Rows from block 9 of the image encoder of a small image captioner, named by matrix and row number. Rows with one number belong to one neuron. Each number is 200 + 20 x the weight over its row's rms, rounded and kept within 0 to 999. All counts start at 0.
After each neuron's rows are labels from the 100 images, of 14976, where the neuron reaches its highest value: "top examples" is what is common among them; "colour at peak" is the nearest of a few named colours to the mean colour under the peak. Only what is clearly more common there than usual is listed. The data: dead-leaves pictures: piles of overlapping shapes. In brackets: how many of the 100, against the usual share in percent.
# fc1: MLP up (encoder.blocks.9.mlp.fc1.weight, 512x256), inputs 64-127
# fc2: MLP down (encoder.blocks.9.mlp.fc2.weight, 256x512, transposed), outputs 64-127

fc1.494,227,209,224,223,229,227,176,181,182,170,210,192,212,223,220,211,223,177,218,184,211,210,231,196,173,225,216,179,193,200,217,221,219,195,187,186,204,187,160,186,169,191,194,183,195,187,185,167,178,156,173,192,172,209,220,171,192,217,221,203,218,185,209,211
fc2.494,196,190,191,220,204,199,235,224,189,225,226,185,220,211,221,193,182,220,184,219,238,219,182,189,182,224,206,211,169,162,205,195,230,185,226,213,180,201,194,186,144,236,193,231,206,196,203,229,171,202,196,188,224,213,170,190,185,210,197,189,183,237,204,234
top examples: dark (100 vs 13.7)
colour at peak: black (94 vs 9.7)

fc1.324,171,187,206,190,189,194,165,190,178,209,210,212,234,176,209,202,208,188,236,181,194,227,214,198,209,192,219,174,208,212,202,206,210,222,177,214,214,179,176,185,169,216,210,172,191,194,199,219,209,222,161,182,211,192,214,180,183,209,208,181,209,232,177,164
fc2.324,191,200,212,169,220,160,193,223,171,177,193,200,220,212,212,207,220,187,198,225,232,175,167,219,240,197,230,184,194,238,191,215,195,187,207,176,222,197,183,191,199,204,190,236,196,187,227,181,237,179,186,177,167,225,193,189,172,188,186,198,169,171,203,199
top examples: cool (79 vs 14.4); large pieces (78 vs 33.4)
colour at peak: purple (38 vs 2.5)

fc1.77,177,205,185,206,182,218,184,172,167,198,204,218,225,194,199,227,177,211,175,222,175,229,206,221,230,180,213,197,208,184,170,191,178,196,216,199,189,175,171,218,205,184,183,173,214,207,184,192,196,197,212,200,177,194,222,206,181,169,209,178,209,222,171,179
fc2.77,195,205,179,211,202,208,223,201,177,188,188,218,187,180,213,191,170,228,203,175,235,201,213,221,203,201,177,191,194,177,201,229,201,211,195,172,159,188,216,223,171,183,195,228,171,206,231,173,217,200,201,184,207,191,210,195,230,231,179,170,173,190,174,219
top examples: warm (100 vs 14.2)
colour at peak: brown (91 vs 32.1)

fc1.510,202,216,190,165,168,174,242,209,224,202,187,210,192,217,183,219,207,224,237,178,216,205,155,235,216,252,175,180,173,186,174,200,226,172,185,224,193,215,196,179,204,216,205,171,201,213,220,215,214,224,219,216,185,208,218,221,184,208,184,189,204,213,168,208
fc2.510,201,205,183,197,172,175,219,211,212,181,193,178,219,226,193,212,187,213,200,202,224,179,187,231,217,238,206,185,162,180,182,184,205,174,202,249,214,205,186,202,204,216,214,187,180,242,197,207,167,209,191,214,190,187,209,207,204,181,218,196,221,225,215,225
top examples: pastel (100 vs 14.5); large pieces (67 vs 33.4)
colour at peak: white (87 vs 2)

fc1.295,228,203,187,175,196,221,204,215,204,218,154,211,191,235,196,238,217,196,177,171,174,159,178,239,229,219,222,175,195,195,212,196,213,192,200,191,190,207,186,211,207,191,213,218,169,180,217,188,209,206,179,173,179,178,175,197,234,164,169,190,219,210,200,198
fc2.295,191,169,166,204,217,194,193,206,212,183,207,190,198,195,236,210,216,178,186,210,189,206,224,205,181,209,192,216,233,188,192,197,214,234,167,202,190,208,233,194,220,174,182,219,251,164,215,204,180,227,178,185,175,172,219,170,215,183,215,174,225,203,219,207
top examples: vivid (94 vs 14.3); large pieces (70 vs 33.4)
colour at peak: green (78 vs 5.3)

fc1.425,205,219,196,212,177,224,171,163,197,195,193,204,194,187,177,218,227,204,207,199,178,234,220,187,224,194,231,222,190,189,209,205,225,182,166,169,195,169,204,210,206,163,228,197,184,176,199,227,234,207,177,219,162,223,215,202,188,206,186,181,198,169,221,182
fc2.425,219,237,225,190,170,213,194,207,186,220,175,189,194,207,192,226,173,218,201,210,195,193,215,187,194,187,175,191,206,202,218,219,185,182,227,171,168,209,223,189,181,217,193,209,167,175,188,219,215,201,222,185,199,176,165,173,199,194,181,219,163,217,226,169
top examples: pastel (100 vs 14.5); large pieces (60 vs 33.4)
colour at peak: pink (78 vs 8.7)

fc1.466,204,169,170,191,221,203,191,191,231,217,204,236,170,205,207,192,208,207,189,182,217,178,198,233,223,183,197,186,210,185,177,178,199,234,216,212,193,185,202,184,204,187,179,171,196,182,202,228,174,213,181,223,177,153,212,176,196,194,198,189,199,178,245,207
fc2.466,229,208,176,186,214,199,232,207,224,213,214,191,216,183,173,208,200,190,194,197,215,173,218,165,201,202,168,196,202,204,220,198,187,211,188,188,173,209,178,198,183,163,184,204,212,222,216,208,227,219,204,181,227,190,191,220,201,178,203,208,164,174,190,215
top examples: vivid (96 vs 14.3)
colour at peak: cyan (73 vs 2.5); green (27 vs 5.3)

fc1.67,199,217,188,220,230,225,208,208,182,190,218,233,196,205,197,215,228,144,204,195,190,231,210,213,172,168,174,191,227,178,173,229,218,204,177,183,184,202,173,193,207,198,219,190,218,172,219,179,183,190,220,176,188,197,182,190,218,232,223,179,215,188,214,174
fc2.67,204,221,198,201,187,218,186,228,201,209,198,154,211,239,208,233,211,228,210,226,239,175,179,191,238,212,213,231,206,215,211,205,234,181,213,213,212,221,198,186,196,185,173,205,188,235,179,228,150,220,207,218,189,194,194,221,186,197,217,199,190,183,200,191
top examples: dark (100 vs 13.7); shaded (76 vs 50.3)
colour at peak: black (70 vs 9.7)

fc1.192,227,171,226,184,189,194,167,166,165,220,207,206,193,205,181,232,220,157,223,192,216,225,212,204,217,168,208,213,205,183,180,203,184,239,185,195,222,169,187,201,215,190,231,204,192,162,178,190,191,177,235,176,198,218,194,189,175,173,173,230,170,177,174,217
fc2.192,219,203,221,205,185,185,187,174,169,175,182,190,174,184,192,235,189,207,213,189,181,203,184,198,218,198,214,159,213,189,203,189,226,201,186,236,241,200,215,180,233,173,172,178,219,218,211,213,179,175,201,207,230,215,191,212,214,210,229,204,209,196,182,196
top examples: earthy (100 vs 14.4)
colour at peak: brown (71 vs 32.1)

fc1.476,210,199,210,204,250,202,175,188,182,210,192,234,177,201,187,204,228,221,229,215,167,204,165,205,244,204,185,167,172,197,221,189,204,246,194,218,240,190,181,201,217,157,212,187,202,179,215,165,187,202,184,169,188,201,223,204,229,207,184,213,172,167,211,197
fc2.476,192,191,209,220,202,206,200,175,172,177,212,189,205,173,234,180,197,218,175,195,203,211,199,191,206,201,208,204,223,191,215,198,207,236,175,230,195,208,175,238,205,168,190,199,210,215,169,210,206,186,194,203,245,167,179,180,201,195,193,218,188,174,179,231
top examples: warm (64 vs 14.2); earthy (36 vs 14.4)
colour at peak: brown (70 vs 32.1)

fc1.303,200,197,213,206,217,204,192,194,180,227,209,184,216,189,179,214,191,198,212,188,229,198,194,195,221,207,176,183,201,187,213,222,183,187,178,188,237,170,175,175,213,163,180,234,180,213,213,177,217,167,201,190,177,228,170,182,178,214,206,177,166,196,204,209
fc2.303,217,176,204,193,179,181,206,160,203,170,191,227,217,202,180,177,210,201,174,165,211,178,235,233,227,201,221,211,204,180,201,189,205,222,166,196,179,203,221,180,183,198,189,214,184,220,233,170,224,179,192,170,207,193,188,219,232,177,216,203,199,162,168,236
top examples: vivid (100 vs 14.3)
colour at peak: green (59 vs 5.3); cyan (40 vs 2.5)

fc1.267,196,183,221,199,240,216,191,165,207,223,179,242,204,178,225,217,178,191,232,207,193,173,186,190,224,208,194,178,189,222,183,240,219,192,191,214,230,176,169,205,163,205,207,205,184,154,212,228,205,200,185,204,174,223,190,218,191,207,213,231,190,186,224,216
fc2.267,228,225,161,213,196,162,222,196,186,166,183,209,188,196,206,184,172,215,204,240,230,170,202,188,171,211,213,219,210,207,206,235,181,166,205,209,181,229,208,195,159,226,192,222,203,200,175,207,189,214,215,195,219,172,210,201,220,225,211,213,200,202,230,206
top examples: earthy (99 vs 14.4)
colour at peak: brown (98 vs 32.1)

fc1.274,221,165,209,167,185,202,189,233,221,221,184,208,196,227,222,238,193,256,178,200,205,160,180,212,194,215,215,176,214,247,243,218,175,239,217,211,231,204,172,196,191,172,214,185,176,179,187,207,197,196,225,187,212,215,188,203,227,188,161,234,194,162,215,200
fc2.274,163,177,164,191,154,223,193,233,203,178,195,191,190,186,206,174,164,192,167,196,205,184,198,169,193,189,184,250,172,222,199,205,190,202,197,248,196,204,176,224,176,203,184,191,236,233,207,203,197,212,210,215,186,156,215,181,205,207,194,204,218,202,250,205
top examples: earthy (100 vs 14.4)
colour at peak: brown (66 vs 32.1)

fc1.45,195,197,190,180,184,175,194,225,208,204,239,239,186,167,209,187,213,172,178,193,162,191,176,214,195,193,216,184,196,233,179,214,196,175,206,203,246,197,202,216,175,203,220,175,187,177,211,243,198,193,180,193,202,219,204,179,186,191,186,187,193,224,192,217
fc2.45,170,190,204,219,209,227,205,184,215,203,184,176,205,193,210,204,205,175,165,177,202,241,200,180,210,210,219,221,200,237,201,190,196,184,195,201,231,180,195,182,176,210,165,199,195,202,193,183,200,209,201,180,183,180,171,202,187,212,205,190,195,215,206,203
top examples: cool (100 vs 14.4)
colour at peak: blue (45 vs 7.6); green (35 vs 5.3)

fc1.388,175,223,197,222,218,194,182,186,180,184,183,192,211,175,204,187,196,158,240,181,186,230,194,232,180,184,206,187,213,224,183,227,178,161,202,196,215,189,211,207,158,236,187,220,166,213,213,200,207,187,181,179,185,233,179,216,219,228,209,225,181,194,195,178
fc2.388,201,237,207,219,205,229,189,204,208,197,211,153,202,196,196,217,189,181,192,224,193,219,205,196,227,215,182,218,162,206,169,221,203,168,187,230,191,197,227,205,170,193,191,233,194,241,197,224,182,239,207,186,213,229,213,203,170,185,201,189,215,232,180,218
top examples: dark (98 vs 13.7); shaded (81 vs 50.3)
colour at peak: black (79 vs 9.7)

fc1.35,207,152,195,167,205,162,216,224,200,190,184,220,202,204,216,171,191,196,226,177,191,157,160,221,181,207,190,188,166,204,197,222,227,242,217,208,206,224,168,185,172,195,223,167,158,174,168,244,194,172,188,201,198,222,218,176,182,179,196,189,220,212,224,247
fc2.35,172,215,200,239,167,175,210,214,190,209,210,173,230,198,231,172,194,199,204,188,231,166,190,203,224,215,169,216,213,191,216,194,202,196,196,226,188,227,192,184,190,186,199,207,210,244,165,201,186,186,200,184,219,193,216,182,205,219,186,213,208,201,220,232
top examples: earthy (94 vs 14.4)
colour at peak: brown (71 vs 32.1)

fc1.353,222,216,195,203,191,227,157,197,176,204,218,200,207,226,218,210,190,169,225,182,167,215,213,183,211,222,186,204,181,179,182,170,205,182,169,190,189,204,209,196,229,192,207,188,166,209,205,168,221,220,206,203,158,229,234,207,233,185,178,200,190,156,192,192
fc2.353,193,172,219,170,197,214,181,233,185,218,188,238,203,187,172,184,223,200,197,230,204,200,193,217,166,209,182,185,230,199,203,196,182,209,238,172,200,237,218,221,209,192,189,216,212,167,211,194,230,168,203,180,212,217,181,174,184,226,168,197,193,179,225,182
top examples: vivid (78 vs 14.3); large pieces (74 vs 33.4)
colour at peak: purple (55 vs 2.5)

fc1.225,232,216,187,163,177,161,192,207,233,177,197,184,177,209,198,185,172,221,232,176,207,151,203,219,203,229,206,167,202,194,217,190,223,203,217,227,196,224,213,178,233,184,211,204,196,212,199,199,204,182,201,226,194,185,233,176,190,193,184,234,214,166,170,231
fc2.225,187,196,178,250,184,209,210,229,202,214,220,186,197,222,195,183,189,195,199,203,239,186,188,196,214,225,162,210,201,181,187,185,179,170,183,237,214,220,167,224,203,216,173,193,210,231,186,183,155,225,188,180,191,203,209,219,192,191,221,175,214,210,206,224
top examples: pastel (100 vs 14.5)
colour at peak: white (86 vs 2)

fc1.217,220,196,177,186,228,178,214,229,179,213,179,176,176,226,166,234,214,226,225,206,196,161,181,226,185,221,204,167,194,188,207,230,215,207,223,200,183,167,183,212,222,210,210,169,224,186,189,226,235,206,229,194,189,223,188,206,207,203,192,168,181,216,190,197
fc2.217,193,192,170,178,196,249,187,175,200,183,193,187,177,188,192,163,201,167,179,185,181,229,173,196,235,232,221,218,201,185,224,218,189,199,172,224,231,213,213,186,194,192,208,177,211,223,210,183,201,227,179,175,223,192,187,229,191,194,203,178,197,216,221,222
top examples: pastel (57 vs 14.5)
colour at peak: white (46 vs 2)